A small audio frame classifier, trained from scratch.
Model: 6.61M parameters, arch wavenet, norm batchnorm, depths [9], widths [256].
Rows from block 4 of a small audio frame classifier, named by matrix and row number. Rows with one number belong to one channel. Each number is 200 + 40 x the weight over its row's rms, rounded and kept within 0 to 999. All counts start at 0.
Before each channel's rows are labels from the 100 clips, of 14976, where the channel reaches its largest size: "top examples" is what is common among them. Only what is clearly more common there than usual is listed. The data: telephone keypad tones over noise or synthetic speech. In brackets: how many of the 100, against the usual share in percent.
# filt: filter width-5 conv, dilation 16 (model.blocks.4.filt.weight, 256x256x5, each kernel summed), inputs 0-51
# gate: gate width-5 conv, dilation 16 (model.blocks.4.gate.weight, 256x256x5, each kernel summed), inputs 0-51
# out: residual pointwise conv (model.blocks.4.out.weight, 256x256x1, transposed), outputs 0-51

top examples: key "5" (55 vs 27.1); key "6" (54 vs 26.6); last key: 5 (29 vs 6.4); number of keys: 6 (28 vs 10.9)
filt.147,96,213,233,212,151,251,222,287,240,204,203,247,186,152,128,220,187,170,153,139,131,181,181,183,151,270,90,114,209,227,254,166,146,177,245,224,234,149,139,183,190,204,247,218,146,179,264,125,238,226,252,196
gate.147,235,285,230,244,181,183,222,191,250,224,209,236,294,167,181,181,226,179,231,173,164,193,231,200,159,187,205,216,171,251,223,163,90,259,228,210,176,158,135,173,192,211,169,186,197,183,236,160,184,181,196,193
out.147,253,203,184,228,220,220,180,200,244,251,141,224,195,179,204,181,192,273,173,167,203,212,180,186,169,164,270,297,231,199,231,82,246,165,224,123,154,154,180,168,196,193,127,124,197,215,121,114,173,198,175,219

top examples: key "*" (56 vs 26); key "2" (55 vs 25.9); number of keys: 9 (51 vs 11.4)
filt.28,161,184,230,134,296,103,194,194,133,216,178,149,137,229,204,214,194,168,156,254,210,228,166,217,239,216,202,298,229,184,189,187,304,168,178,198,184,223,236,188,211,181,149,223,203,222,139,239,171,258,287,193
gate.28,183,283,231,180,217,182,212,197,225,234,172,241,286,138,184,190,203,179,225,157,184,158,233,207,186,217,222,218,176,249,204,146,86,222,314,200,149,190,129,188,181,226,177,125,195,219,204,156,241,190,219,171
out.28,208,263,172,271,236,208,245,225,194,224,249,233,171,174,235,253,210,203,273,229,215,188,193,253,212,183,175,227,148,151,207,316,149,156,133,204,160,193,202,228,156,250,257,202,306,211,268,207,106,255,265,205

top examples: key "*" (55 vs 26); number of keys: 7 (29 vs 11.4)
filt.80,226,200,218,143,135,335,187,294,175,230,176,196,203,224,187,206,214,244,187,187,279,99,166,196,248,214,213,164,204,179,225,217,220,188,153,192,247,186,260,220,196,200,181,215,225,130,157,136,281,137,145,233
gate.80,182,258,203,206,213,224,211,162,228,235,195,209,254,168,157,194,211,233,232,111,159,213,243,187,163,227,205,108,164,274,249,160,138,224,271,245,133,156,144,240,211,255,201,185,225,242,209,196,199,216,189,152
out.80,222,129,231,154,215,165,214,172,142,233,182,215,308,196,287,222,212,217,246,216,133,228,237,243,191,237,165,232,215,143,221,275,207,292,243,167,159,221,132,192,177,170,205,169,187,179,211,242,109,145,177,187

top examples: key "*" (67 vs 26); first key: * (25 vs 6.3)
filt.176,229,173,143,218,313,162,202,166,171,221,213,186,182,205,249,191,210,197,316,217,162,252,201,196,162,134,188,245,210,35,124,166,238,179,271,176,204,197,239,260,227,229,175,118,220,267,232,269,185,217,206,191
gate.176,233,270,219,213,205,210,220,194,222,226,217,231,285,164,219,165,224,221,240,199,158,171,272,217,200,226,232,166,182,224,201,174,96,269,230,230,183,178,125,211,173,200,181,142,196,217,250,189,133,203,191,187
out.176,217,163,197,170,226,213,146,137,199,130,194,269,157,268,162,163,207,204,239,249,200,179,221,262,239,205,246,126,156,218,230,215,153,202,237,241,235,226,199,199,147,182,231,186,221,226,199,179,214,279,258,162

top examples: key "1" (60 vs 26.4); key "3" (56 vs 26.6)
filt.175,207,200,231,130,153,315,204,256,190,163,202,248,168,234,192,211,214,165,216,264,211,144,135,207,270,198,195,148,222,168,253,156,258,141,150,211,198,163,240,175,185,187,198,177,206,150,206,147,243,144,163,269
gate.175,228,219,212,175,242,156,203,183,195,227,152,230,229,174,140,234,216,210,269,193,149,236,211,223,210,198,196,213,195,241,259,137,170,156,214,208,130,209,151,271,156,211,219,145,218,232,171,144,178,218,206,208
out.175,192,151,272,160,171,165,218,206,172,258,163,202,235,148,304,236,215,243,129,142,187,181,238,244,129,204,194,229,207,174,259,126,205,256,256,245,158,164,160,240,167,183,232,233,189,145,209,236,171,183,187,173

top examples: reverberation (73 vs 25.3)
filt.201,161,212,206,242,204,124,211,226,264,206,219,232,192,125,167,210,211,215,215,177,229,229,206,178,206,274,147,136,176,232,161,206,91,220,240,207,143,194,136,211,203,228,225,197,108,210,250,177,174,290,225,149
gate.201,208,281,229,207,193,169,218,124,213,253,193,215,304,156,220,189,218,226,199,153,160,165,266,224,177,195,232,201,181,268,220,196,110,245,211,210,188,177,154,206,213,214,222,197,208,180,217,153,236,173,187,164
out.201,187,189,181,237,207,251,122,225,244,200,124,259,144,210,172,180,216,227,159,134,192,191,185,178,232,243,163,263,219,211,238,203,199,210,208,179,237,195,166,177,166,213,170,194,120,230,214,141,248,145,134,206

top examples: reverberation (83 vs 25.3)
filt.196,242,148,194,171,203,188,177,135,190,161,198,206,140,263,174,176,186,240,152,290,188,191,223,224,299,210,218,197,214,229,189,237,245,157,159,189,244,252,215,191,206,156,209,145,230,258,153,164,236,166,106,235
gate.196,195,259,182,171,240,184,194,111,201,199,164,217,255,154,194,181,213,269,200,167,250,135,263,222,228,208,201,215,175,223,220,165,142,211,200,199,159,178,201,239,244,228,132,178,262,132,180,127,148,136,178,213
out.196,212,234,177,240,223,194,209,154,209,209,246,229,127,210,249,242,163,227,295,211,217,214,211,193,224,170,149,168,192,128,186,243,176,220,176,157,207,219,207,230,266,176,153,203,210,188,225,203,108,278,232,241

top examples: number of keys: 9 (72 vs 11.4)
filt.146,194,126,186,240,150,228,187,204,139,113,211,221,170,196,222,190,201,124,181,204,214,218,253,189,238,226,333,248,201,276,176,282,214,160,183,175,96,266,184,178,158,139,173,177,257,220,135,230,179,196,159,280
gate.146,177,289,234,204,199,212,215,193,228,228,187,226,305,143,201,181,229,197,267,144,182,159,269,200,194,243,185,162,184,264,195,178,81,242,293,209,221,185,134,205,196,214,178,171,236,191,243,169,182,147,197,193
out.146,191,207,222,183,156,214,212,116,263,275,179,125,265,191,167,225,254,158,229,215,269,206,218,179,227,210,204,183,209,154,228,178,217,212,186,143,256,193,140,207,268,222,193,230,134,188,226,190,168,127,157,215

top examples: key "5" (59 vs 27.1); key "2" (52 vs 25.9); number of keys: 7 (37 vs 11.4)
filt.49,268,288,209,212,193,223,195,109,245,144,226,201,227,150,233,172,211,262,177,214,117,198,277,235,259,194,164,226,164,236,232,188,148,237,169,205,264,166,169,193,243,217,143,267,205,241,223,161,151,188,212,199
gate.49,195,272,261,232,199,224,194,245,203,226,232,182,255,199,223,191,188,259,191,189,156,208,221,182,153,217,213,165,208,252,190,213,172,252,230,229,264,164,136,129,252,208,226,236,149,222,238,232,230,140,189,220
out.49,195,135,167,213,155,144,241,159,113,204,195,189,175,192,191,189,169,139,207,165,277,210,252,230,111,175,282,256,183,210,272,173,209,184,246,191,261,232,241,175,265,151,238,236,251,205,181,242,145,199,270,162

top examples: reverberation (82 vs 25.3)
filt.145,248,196,209,184,180,166,176,249,167,212,125,195,196,262,116,170,158,177,160,225,140,208,192,248,200,168,224,235,233,190,243,143,286,191,173,168,168,244,234,183,129,156,190,205,238,226,131,172,266,187,159,156
gate.145,178,284,222,209,166,198,210,172,207,242,182,194,324,150,213,172,199,190,268,144,122,171,277,220,165,177,212,203,177,236,215,210,121,256,228,227,210,182,147,225,214,189,170,192,252,243,187,192,171,173,179,185
out.145,213,271,294,210,190,156,236,218,189,295,219,170,307,200,232,175,187,226,180,214,205,199,241,242,169,155,233,173,232,117,149,221,203,189,199,245,251,212,196,213,226,199,204,172,289,201,141,203,182,245,219,166

top examples: key "*" (55 vs 26); number of keys: 9 (46 vs 11.4)
filt.197,270,225,168,257,159,177,207,175,294,237,197,165,250,153,165,201,221,278,138,109,194,223,269,181,89,130,166,157,174,161,206,203,142,219,228,208,215,183,162,219,250,210,226,241,162,183,254,201,249,153,191,143
gate.197,199,279,222,242,210,191,219,158,225,249,214,226,289,134,209,190,214,194,239,148,168,186,259,201,190,230,194,194,188,260,227,158,59,239,254,222,180,177,156,231,206,217,183,176,176,213,246,171,185,221,204,177
out.197,209,228,215,212,184,276,211,231,208,169,213,187,265,164,138,212,256,220,171,222,245,178,138,201,191,223,190,264,215,198,159,130,75,260,147,220,169,188,275,211,196,215,188,228,178,137,175,175,132,191,175,136

top examples: key "5" (56 vs 27.1)
filt.45,208,166,189,184,211,225,164,247,157,142,211,304,167,149,201,161,190,197,190,253,174,205,168,216,207,239,221,162,222,177,304,199,191,99,241,173,174,246,192,230,76,170,201,204,156,193,240,188,223,154,177,252
gate.45,247,243,208,182,125,244,173,195,261,213,195,277,266,192,237,179,188,157,206,170,206,190,203,168,168,137,235,219,190,250,297,253,119,201,223,204,174,178,174,210,173,185,196,183,214,164,150,148,210,194,182,201
out.45,206,174,174,210,196,172,205,157,218,206,147,324,156,171,130,237,207,193,223,306,199,215,128,185,241,179,262,218,197,223,270,205,191,174,198,219,170,206,200,222,163,178,207,177,215,137,150,203,192,195,198,238

top examples: number of keys: 9 (34 vs 11.4)
filt.229,122,205,209,245,191,220,215,172,281,188,189,183,243,188,157,202,201,201,199,188,232,198,203,207,143,212,127,148,168,204,253,202,159,175,147,200,166,178,130,160,224,191,233,248,127,186,297,189,154,235,255,224
gate.229,267,236,132,265,210,184,213,186,171,190,201,262,267,186,197,178,230,206,226,125,208,204,264,176,159,186,218,233,174,181,194,131,117,245,255,208,214,185,160,276,212,236,140,190,203,206,223,197,239,185,178,188
out.229,241,174,192,131,183,181,157,191,199,196,170,168,217,251,204,133,221,143,206,241,114,207,226,260,213,172,254,249,252,267,174,131,194,302,209,194,187,228,202,219,198,213,163,182,108,86,178,183,282,108,155,173

top examples: key "1" (53 vs 26.4); number of keys: 9 (50 vs 11.4); number of keys: 8 (38 vs 11.2)
filt.47,208,195,161,187,219,155,196,163,259,192,204,213,188,221,186,217,201,151,248,204,173,173,192,184,227,187,200,184,206,189,167,175,180,187,257,194,140,196,211,242,173,202,239,111,221,208,203,212,137,276,212,138
gate.47,180,269,220,211,229,163,215,145,229,236,198,220,293,144,216,172,216,207,228,133,162,198,265,189,181,239,184,192,175,255,228,162,71,259,238,198,214,173,152,215,220,208,166,183,191,202,234,162,198,201,231,187
out.47,159,263,178,237,231,226,295,261,114,216,236,239,223,227,239,203,297,169,183,172,232,208,172,149,175,197,211,161,231,187,197,204,201,133,189,171,201,211,193,248,227,223,232,232,165,242,220,196,209,215,260,142

top examples: number of keys: 8 (29 vs 11.2)
filt.75,276,180,97,209,177,167,196,165,223,201,220,223,160,219,197,228,179,205,236,215,240,224,187,234,191,154,185,159,211,115,149,155,249,180,142,189,213,205,281,215,230,208,262,252,141,119,276,179,216,222,184,180
gate.75,246,226,199,218,285,181,233,164,215,234,163,240,210,183,133,170,200,224,178,201,165,218,227,219,232,264,194,205,222,264,216,116,130,233,275,204,218,212,212,209,176,249,104,141,236,249,132,132,149,238,195,185
out.75,105,186,158,248,182,267,194,240,155,202,260,271,137,208,213,221,237,229,170,146,196,189,134,166,169,224,216,193,220,219,186,154,264,107,208,279,201,186,201,223,214,203,206,265,227,157,186,274,203,230,264,247

top examples: reverberation (59 vs 25.3)
filt.129,199,206,207,251,167,201,187,244,168,199,206,211,171,227,210,167,186,201,114,226,124,145,196,275,203,203,207,267,250,179,206,249,299,155,191,203,250,219,250,100,137,135,160,218,250,196,161,199,216,168,217,225
gate.129,236,193,146,213,219,161,208,92,180,244,201,210,221,181,227,167,219,291,151,178,153,201,255,147,234,193,248,249,189,223,214,194,174,174,156,186,192,197,211,241,281,234,160,191,235,157,150,146,222,151,174,179
out.129,191,191,161,144,88,139,164,212,191,197,229,187,161,193,216,196,132,198,257,233,177,218,235,214,195,175,183,130,184,173,228,219,214,249,164,194,230,215,205,200,296,171,182,283,229,180,204,242,203,310,228,229

top examples: key "1" (54 vs 26.4); number of keys: 9 (32 vs 11.4)
filt.209,267,195,246,202,77,327,214,182,314,156,192,213,210,221,68,183,187,207,194,163,209,254,237,207,187,164,288,154,211,277,232,224,187,257,230,198,209,210,159,130,139,171,142,193,223,181,175,157,178,186,150,224
gate.209,188,251,209,253,245,165,218,172,201,220,220,234,258,118,211,192,220,176,230,172,172,188,275,207,212,264,146,210,183,230,228,192,88,233,231,211,200,181,126,219,200,201,161,214,163,211,272,174,160,220,215,196
out.209,171,268,212,171,187,215,186,208,167,188,169,43,199,197,215,224,255,224,198,120,200,190,177,184,155,161,116,171,195,182,258,188,210,88,205,232,175,185,184,238,155,177,184,272,208,161,227,209,203,221,247,196

top examples: number of keys: 6 (33 vs 10.9)
filt.121,210,222,231,203,149,153,210,159,150,229,192,157,209,226,208,209,182,177,178,223,131,261,203,197,171,199,218,157,201,214,241,175,260,233,130,210,213,202,257,163,212,170,217,324,239,208,209,194,251,148,205,179
gate.121,231,263,223,233,161,181,224,180,248,221,195,182,288,111,188,204,218,199,224,134,148,204,277,205,130,203,130,198,176,213,237,225,102,245,243,226,185,171,124,205,203,216,194,213,169,216,269,196,197,202,203,181
out.121,271,198,187,196,175,248,219,241,190,187,189,214,244,211,178,86,225,165,141,240,197,139,178,194,179,189,263,201,207,193,125,212,171,287,231,185,193,221,244,232,253,213,159,168,183,204,107,155,242,174,242,147

top examples: key "8" (64 vs 26.9); number of keys: 7 (31 vs 11.4)
filt.8,287,182,138,235,174,234,206,166,214,158,236,249,224,152,171,222,216,180,251,172,213,276,208,170,202,147,259,185,206,113,214,207,150,177,159,205,209,170,179,241,196,212,142,152,220,156,230,197,227,164,152,247
gate.8,160,293,199,237,188,214,224,162,262,247,181,254,293,127,218,175,226,193,238,167,195,147,248,229,194,194,185,178,175,244,255,166,108,238,258,207,187,191,148,186,210,198,176,202,192,203,225,159,185,186,198,204
out.8,167,180,277,231,173,202,213,220,193,223,241,196,218,186,212,174,73,153,165,179,208,185,162,288,217,260,144,187,191,225,217,186,210,296,205,168,277,159,244,140,249,157,219,247,137,189,189,199,330,236,270,182

top examples: number of keys: 8 (28 vs 11.2)
filt.54,273,193,132,289,187,238,192,194,215,185,193,234,216,234,213,196,213,230,146,180,179,167,250,199,205,182,247,266,197,175,152,147,204,237,163,161,231,209,168,182,256,162,85,297,168,182,199,224,164,246,189,206
gate.54,223,273,228,163,221,225,228,208,218,221,154,266,265,136,178,153,239,154,238,148,247,160,237,222,214,216,216,212,184,223,207,135,114,223,282,199,163,193,175,225,123,229,169,116,261,195,207,143,192,169,162,197
out.54,185,164,219,242,199,164,326,247,153,172,339,209,212,168,178,187,181,147,249,158,209,202,187,230,142,187,225,157,170,227,241,196,172,205,153,181,198,207,181,169,220,150,217,228,225,214,244,232,264,281,234,169

top examples: reverberation (58 vs 25.3); white noise (38 vs 18.1)
filt.188,139,199,213,192,234,220,152,263,202,239,202,261,191,226,240,233,166,171,206,191,240,236,137,102,174,183,223,207,183,169,182,130,173,221,230,209,225,144,204,237,260,277,236,189,158,171,228,264,172,239,250,173
gate.188,225,245,174,238,177,220,208,205,227,248,205,214,228,178,236,191,211,185,237,192,215,217,170,193,197,171,173,226,188,224,187,129,157,227,199,200,287,152,153,161,278,271,234,246,106,99,239,215,232,158,220,212
out.188,216,193,260,199,226,177,178,188,240,146,216,85,273,192,269,222,198,201,197,221,190,189,206,156,239,247,199,268,202,206,147,132,172,177,206,160,162,192,165,202,196,180,196,219,138,167,225,206,242,171,194,205

top examples: key "*" (64 vs 26); number of keys: 8 (28 vs 11.2)
filt.123,155,229,186,169,253,264,230,229,234,217,169,184,224,189,158,137,207,213,174,236,180,187,217,238,190,219,154,144,194,160,155,154,209,198,276,170,257,220,224,182,180,178,164,108,245,253,204,191,193,247,192,221
gate.123,210,304,301,139,179,203,216,207,213,240,158,175,314,144,221,178,206,178,245,135,201,139,240,236,201,233,185,262,214,248,204,210,128,292,186,217,179,184,196,148,178,170,195,195,235,121,221,154,155,172,239,170
out.123,230,160,241,149,150,151,178,179,267,230,218,186,195,192,149,190,145,186,178,226,180,194,165,181,247,192,188,216,182,204,188,242,227,264,216,239,184,143,188,200,188,203,209,265,248,154,184,270,165,159,227,172

top examples: reverberation (75 vs 25.3)
filt.100,210,246,227,212,104,180,216,203,195,175,199,222,241,121,235,194,192,153,249,194,193,194,216,236,154,184,167,209,221,197,263,245,150,215,253,216,151,190,199,156,102,173,184,220,239,197,226,173,262,124,171,209
gate.100,184,276,227,239,232,210,221,180,183,212,188,228,292,151,203,175,215,212,256,137,180,169,289,231,220,226,195,226,184,221,186,160,108,223,244,214,174,194,151,195,183,201,193,186,225,241,272,184,198,180,183,167
out.100,234,169,219,184,260,262,155,190,178,220,130,204,227,250,187,158,207,196,175,208,226,175,190,163,222,200,252,275,258,240,152,118,192,205,237,180,219,233,201,184,154,229,180,95,207,209,138,122,252,115,83,214

top examples: number of keys: 9 (38 vs 11.4)
filt.68,227,159,144,167,217,107,197,182,209,197,178,149,139,227,237,222,192,205,165,229,154,236,174,201,169,144,197,183,221,182,144,191,273,209,255,210,227,213,245,217,216,205,236,182,201,308,168,277,225,199,167,171
gate.68,231,240,168,271,171,181,216,168,291,224,248,209,253,169,180,217,219,265,246,134,221,215,247,204,116,159,231,152,189,232,208,180,111,260,292,209,192,158,161,243,230,248,208,174,155,233,237,242,225,272,186,148
out.68,211,231,206,365,262,192,248,251,191,204,253,198,213,157,167,213,197,188,138,142,195,193,168,186,182,218,237,231,198,176,158,325,188,170,204,217,157,175,206,148,94,271,245,139,297,253,203,198,116,194,183,188

top examples: key "5" (74 vs 27.1)
filt.254,269,149,134,216,233,234,194,184,249,132,227,264,145,262,220,245,247,213,170,239,202,274,201,145,230,176,257,147,195,133,192,165,239,137,185,188,195,181,182,181,181,198,157,169,180,166,238,167,187,192,100,239
gate.254,237,266,217,221,180,218,223,198,251,245,191,240,276,148,172,189,218,168,227,142,154,193,229,205,177,197,215,235,180,255,236,171,91,241,229,211,206,188,138,208,180,202,163,171,200,212,215,153,190,187,203,172
out.254,247,241,261,193,130,173,253,185,163,160,249,180,254,151,256,208,195,197,163,199,254,144,219,212,133,248,234,199,202,217,226,181,163,212,179,203,194,163,175,193,255,127,199,226,174,139,259,206,284,222,189,146

top examples: key "8" (57 vs 26.9); number of keys: 9 (37 vs 11.4); number of keys: 8 (35 vs 11.2)
filt.223,222,143,179,243,178,189,182,270,159,158,200,211,138,226,166,210,189,184,110,239,138,218,181,200,242,218,165,223,207,186,244,210,258,122,143,171,143,205,177,172,182,160,243,277,167,168,233,187,236,178,188,281
gate.223,190,296,194,240,212,225,219,178,210,218,214,258,281,146,253,174,221,181,232,197,165,166,248,221,201,225,194,201,179,234,177,184,75,241,241,203,191,178,146,199,182,200,180,168,153,201,239,194,184,186,215,167
out.223,243,157,252,218,203,220,294,235,176,195,262,201,246,196,209,244,213,174,173,130,269,243,234,196,100,145,203,198,204,197,240,213,183,194,171,185,128,205,184,204,248,164,185,254,232,203,203,244,236,246,191,169

top examples: key "1" (57 vs 26.4); number of keys: 9 (32 vs 11.4)
filt.150,178,253,171,243,239,217,215,204,136,255,247,211,268,191,236,195,229,224,218,208,214,131,291,168,194,215,182,233,188,204,181,223,130,225,176,216,162,175,195,237,258,243,240,185,207,177,243,194,181,181,137,196
gate.150,188,270,241,206,168,252,243,194,237,250,192,218,269,153,177,170,207,154,232,143,172,238,257,212,202,220,198,121,170,273,211,160,96,236,224,202,210,191,135,223,199,195,193,215,171,217,251,149,182,159,227,209
out.150,196,209,119,228,175,150,231,224,204,176,264,173,195,197,249,227,219,213,247,263,197,170,207,87,149,188,199,203,153,176,170,314,197,205,142,225,147,176,155,228,217,212,225,199,228,186,241,282,119,222,222,215

top examples: key "B" (57 vs 26.4); number of keys: 9 (31 vs 11.4)
filt.89,94,183,292,122,158,238,206,194,233,186,177,167,256,200,200,187,205,171,266,136,111,160,230,189,223,271,251,169,189,278,234,172,206,177,203,214,131,186,136,224,193,197,185,212,206,229,190,214,242,173,221,255
gate.89,214,269,177,261,232,232,228,189,207,200,202,237,269,162,151,183,214,230,228,143,232,177,253,204,177,215,140,161,183,188,202,154,88,241,247,221,185,172,159,239,206,228,179,167,202,184,272,169,154,181,219,172
out.89,228,146,176,153,204,159,208,181,189,203,198,184,276,185,204,181,249,141,262,207,227,209,173,144,201,146,249,231,163,160,236,123,174,215,174,207,158,222,235,223,174,160,166,211,134,191,176,183,234,198,170,161

top examples: number of keys: 8 (33 vs 11.2)
filt.115,175,215,153,193,198,140,225,189,170,154,197,213,197,176,218,200,208,163,195,165,221,211,116,189,152,209,196,202,188,220,222,138,219,250,195,216,207,125,260,239,199,279,176,210,196,94,206,202,251,224,244,168
gate.115,189,275,239,162,188,195,232,187,222,252,226,166,303,127,256,194,223,205,214,130,141,209,253,186,140,196,216,185,175,192,208,233,148,256,311,248,189,148,170,253,251,226,188,209,223,241,233,217,309,185,201,140
out.115,174,209,184,376,282,179,239,179,184,214,266,194,212,140,156,211,223,234,192,138,184,202,165,160,175,189,275,265,201,165,176,197,192,177,204,177,195,209,211,174,166,243,224,108,148,238,176,160,121,180,204,174

top examples: key "3" (56 vs 26.6); clipping (34 vs 7.6)
filt.228,274,154,158,269,162,153,189,157,206,172,232,120,193,185,242,202,172,201,194,212,210,216,268,210,205,204,259,231,207,176,134,276,210,242,156,213,246,235,247,175,232,199,217,234,202,162,208,243,217,179,133,188
gate.228,200,225,210,264,178,185,230,158,231,204,226,214,287,160,200,185,225,188,209,149,157,195,275,189,206,254,219,240,167,270,219,204,69,246,212,211,183,174,82,203,196,245,189,173,176,174,246,191,228,203,171,185
out.228,213,225,213,157,176,273,229,254,224,185,252,247,212,167,231,164,139,149,248,238,330,168,141,265,153,146,225,160,197,193,155,165,236,161,197,225,213,146,218,226,156,254,206,206,315,173,194,177,332,167,255,228

top examples: number of keys: 6 (33 vs 10.9)
filt.163,249,179,169,228,151,367,213,277,186,186,220,271,192,238,212,197,191,215,229,224,207,129,187,188,251,198,166,186,196,167,185,224,233,173,138,226,178,178,192,202,204,179,170,214,238,154,206,197,231,153,150,278
gate.163,219,267,230,235,183,217,217,188,237,218,205,262,288,142,207,181,208,178,249,155,227,149,266,223,185,212,189,222,167,253,213,182,86,242,227,211,173,176,142,207,153,212,178,185,207,207,215,174,159,223,201,199
out.163,153,124,180,214,212,208,238,252,174,205,245,261,182,194,307,258,203,299,223,228,205,187,232,203,133,196,217,110,121,189,240,257,241,205,187,217,194,173,208,256,258,212,256,184,270,179,220,278,227,289,207,150

top examples: key "B" (53 vs 26.4)
filt.57,222,157,266,151,146,181,200,285,162,203,201,151,177,196,213,230,208,164,180,203,242,209,213,198,140,164,169,226,210,168,178,285,298,196,186,196,153,192,237,149,152,173,244,202,246,167,241,217,213,191,238,243
gate.57,196,291,197,230,211,176,216,191,225,227,204,234,278,135,216,178,227,239,212,182,153,144,247,213,170,240,165,174,170,227,183,164,96,249,246,222,196,178,147,219,193,233,188,199,188,210,267,178,191,227,189,158
out.57,237,169,234,230,184,162,203,211,178,130,225,241,139,203,172,154,167,192,187,220,261,202,202,298,230,219,197,238,181,243,215,193,205,217,188,106,164,222,155,175,184,176,247,193,178,235,199,199,199,231,237,221

top examples: number of keys: 6 (38 vs 10.9)
filt.96,207,190,185,248,132,259,215,275,204,155,185,304,187,235,116,190,222,196,165,119,195,201,204,254,195,200,181,152,188,229,228,182,198,177,231,183,143,228,175,184,119,183,214,238,223,180,242,148,193,206,190,196
gate.96,191,281,165,182,193,187,226,117,292,280,190,159,274,103,205,189,215,221,242,200,282,212,211,175,176,174,193,150,162,250,219,174,111,250,213,220,188,148,209,200,283,259,249,164,206,170,210,165,224,208,147,140
out.96,190,175,233,172,211,207,135,184,193,199,157,197,236,262,153,166,191,230,123,205,199,219,158,159,243,218,142,133,237,142,216,327,219,167,181,191,220,198,186,141,197,229,177,248,200,226,176,164,289,169,176,165

top examples: number of keys: 8 (28 vs 11.2)
filt.137,230,238,294,150,194,258,213,294,223,190,204,213,242,216,179,212,213,169,202,157,124,204,225,214,180,232,179,178,200,202,203,216,158,216,239,171,214,215,117,176,100,159,201,196,176,265,225,195,187,212,235,209
gate.137,178,266,208,144,214,196,190,98,199,258,194,156,277,95,229,156,217,239,204,198,112,184,262,168,223,196,224,161,186,243,267,211,151,210,196,219,138,200,197,259,246,203,200,223,229,183,184,188,245,123,158,196
out.137,191,224,254,216,287,236,176,223,185,179,151,216,270,265,240,186,232,166,122,165,215,202,163,182,282,258,186,244,219,195,158,214,188,150,239,224,213,176,169,184,161,232,210,187,210,231,198,158,279,99,175,199

top examples: reverberation (54 vs 25.3); number of keys: 7 (44 vs 11.4)
filt.48,306,214,127,213,181,153,203,156,262,218,172,173,207,152,93,216,204,252,176,166,292,215,211,202,164,199,199,261,205,225,203,146,140,241,236,157,153,204,197,201,200,225,195,179,179,87,224,124,228,161,137,157
gate.48,178,289,203,232,183,204,221,182,252,222,200,225,306,150,221,183,210,151,245,169,220,128,285,223,176,196,200,185,182,257,199,187,94,233,228,207,157,173,155,208,193,208,190,159,162,198,227,192,175,183,205,162
out.48,163,169,122,206,145,249,89,177,257,166,133,218,129,210,186,221,198,211,187,240,202,192,213,184,212,230,230,247,181,211,190,166,209,170,252,194,190,198,219,209,198,240,172,211,158,140,174,187,154,179,211,211

top examples: key "3" (60 vs 26.6); number of keys: 8 (34 vs 11.2)
filt.152,206,202,170,310,189,228,200,281,137,173,196,217,218,215,233,175,198,173,218,205,216,163,220,224,197,202,241,281,192,209,158,267,187,246,161,193,222,229,169,159,200,171,200,200,195,149,181,193,219,169,170,206
gate.152,281,277,214,213,232,172,218,160,276,210,195,229,277,186,168,187,212,200,277,139,155,173,268,216,196,199,181,231,179,246,211,162,78,246,255,215,187,196,134,226,168,211,208,141,213,203,252,168,132,246,167,180
out.152,198,200,257,243,184,153,242,293,160,198,266,222,167,157,150,202,149,162,258,160,191,221,243,216,85,178,181,187,210,273,222,284,255,200,188,241,157,192,207,178,142,150,249,234,274,193,223,213,245,245,190,178

top examples: key "B" (53 vs 26.4); number of keys: 9 (35 vs 11.4)
filt.190,205,187,158,279,117,245,202,196,232,142,193,170,169,238,199,212,181,131,194,251,260,195,170,232,244,186,216,202,173,259,154,217,221,217,172,165,247,227,211,110,198,163,223,221,212,191,195,222,189,264,170,239
gate.190,241,286,194,256,207,153,218,120,243,233,204,239,285,135,188,197,234,208,262,188,162,203,235,223,181,182,205,204,188,222,225,155,95,242,248,202,193,166,165,210,205,233,214,135,178,213,245,176,166,158,175,180
out.190,222,161,191,275,156,184,222,223,265,161,238,260,163,168,205,224,219,140,241,187,291,128,202,206,229,208,191,207,194,257,184,226,180,158,170,256,206,211,224,178,155,165,220,239,195,152,216,240,176,237,223,249

top examples: number of keys: 9 (36 vs 11.4); number of keys: 8 (30 vs 11.2)
filt.7,150,160,213,283,168,195,208,221,227,149,283,237,180,190,170,208,229,226,230,187,168,187,207,181,172,234,127,179,142,202,164,279,178,192,205,196,146,191,116,165,171,197,249,262,100,253,271,242,134,265,242,238
gate.7,145,246,215,207,141,162,219,133,207,202,212,199,278,161,232,176,218,210,200,117,181,184,282,179,179,200,245,151,178,279,200,189,121,259,235,194,167,178,168,218,236,223,201,241,168,135,219,163,263,95,167,207
out.7,218,183,228,239,264,223,176,198,188,183,123,187,203,206,210,183,195,168,102,129,194,170,179,200,239,236,181,257,198,259,159,151,141,191,242,191,186,188,185,180,164,214,183,177,151,196,175,213,201,75,181,140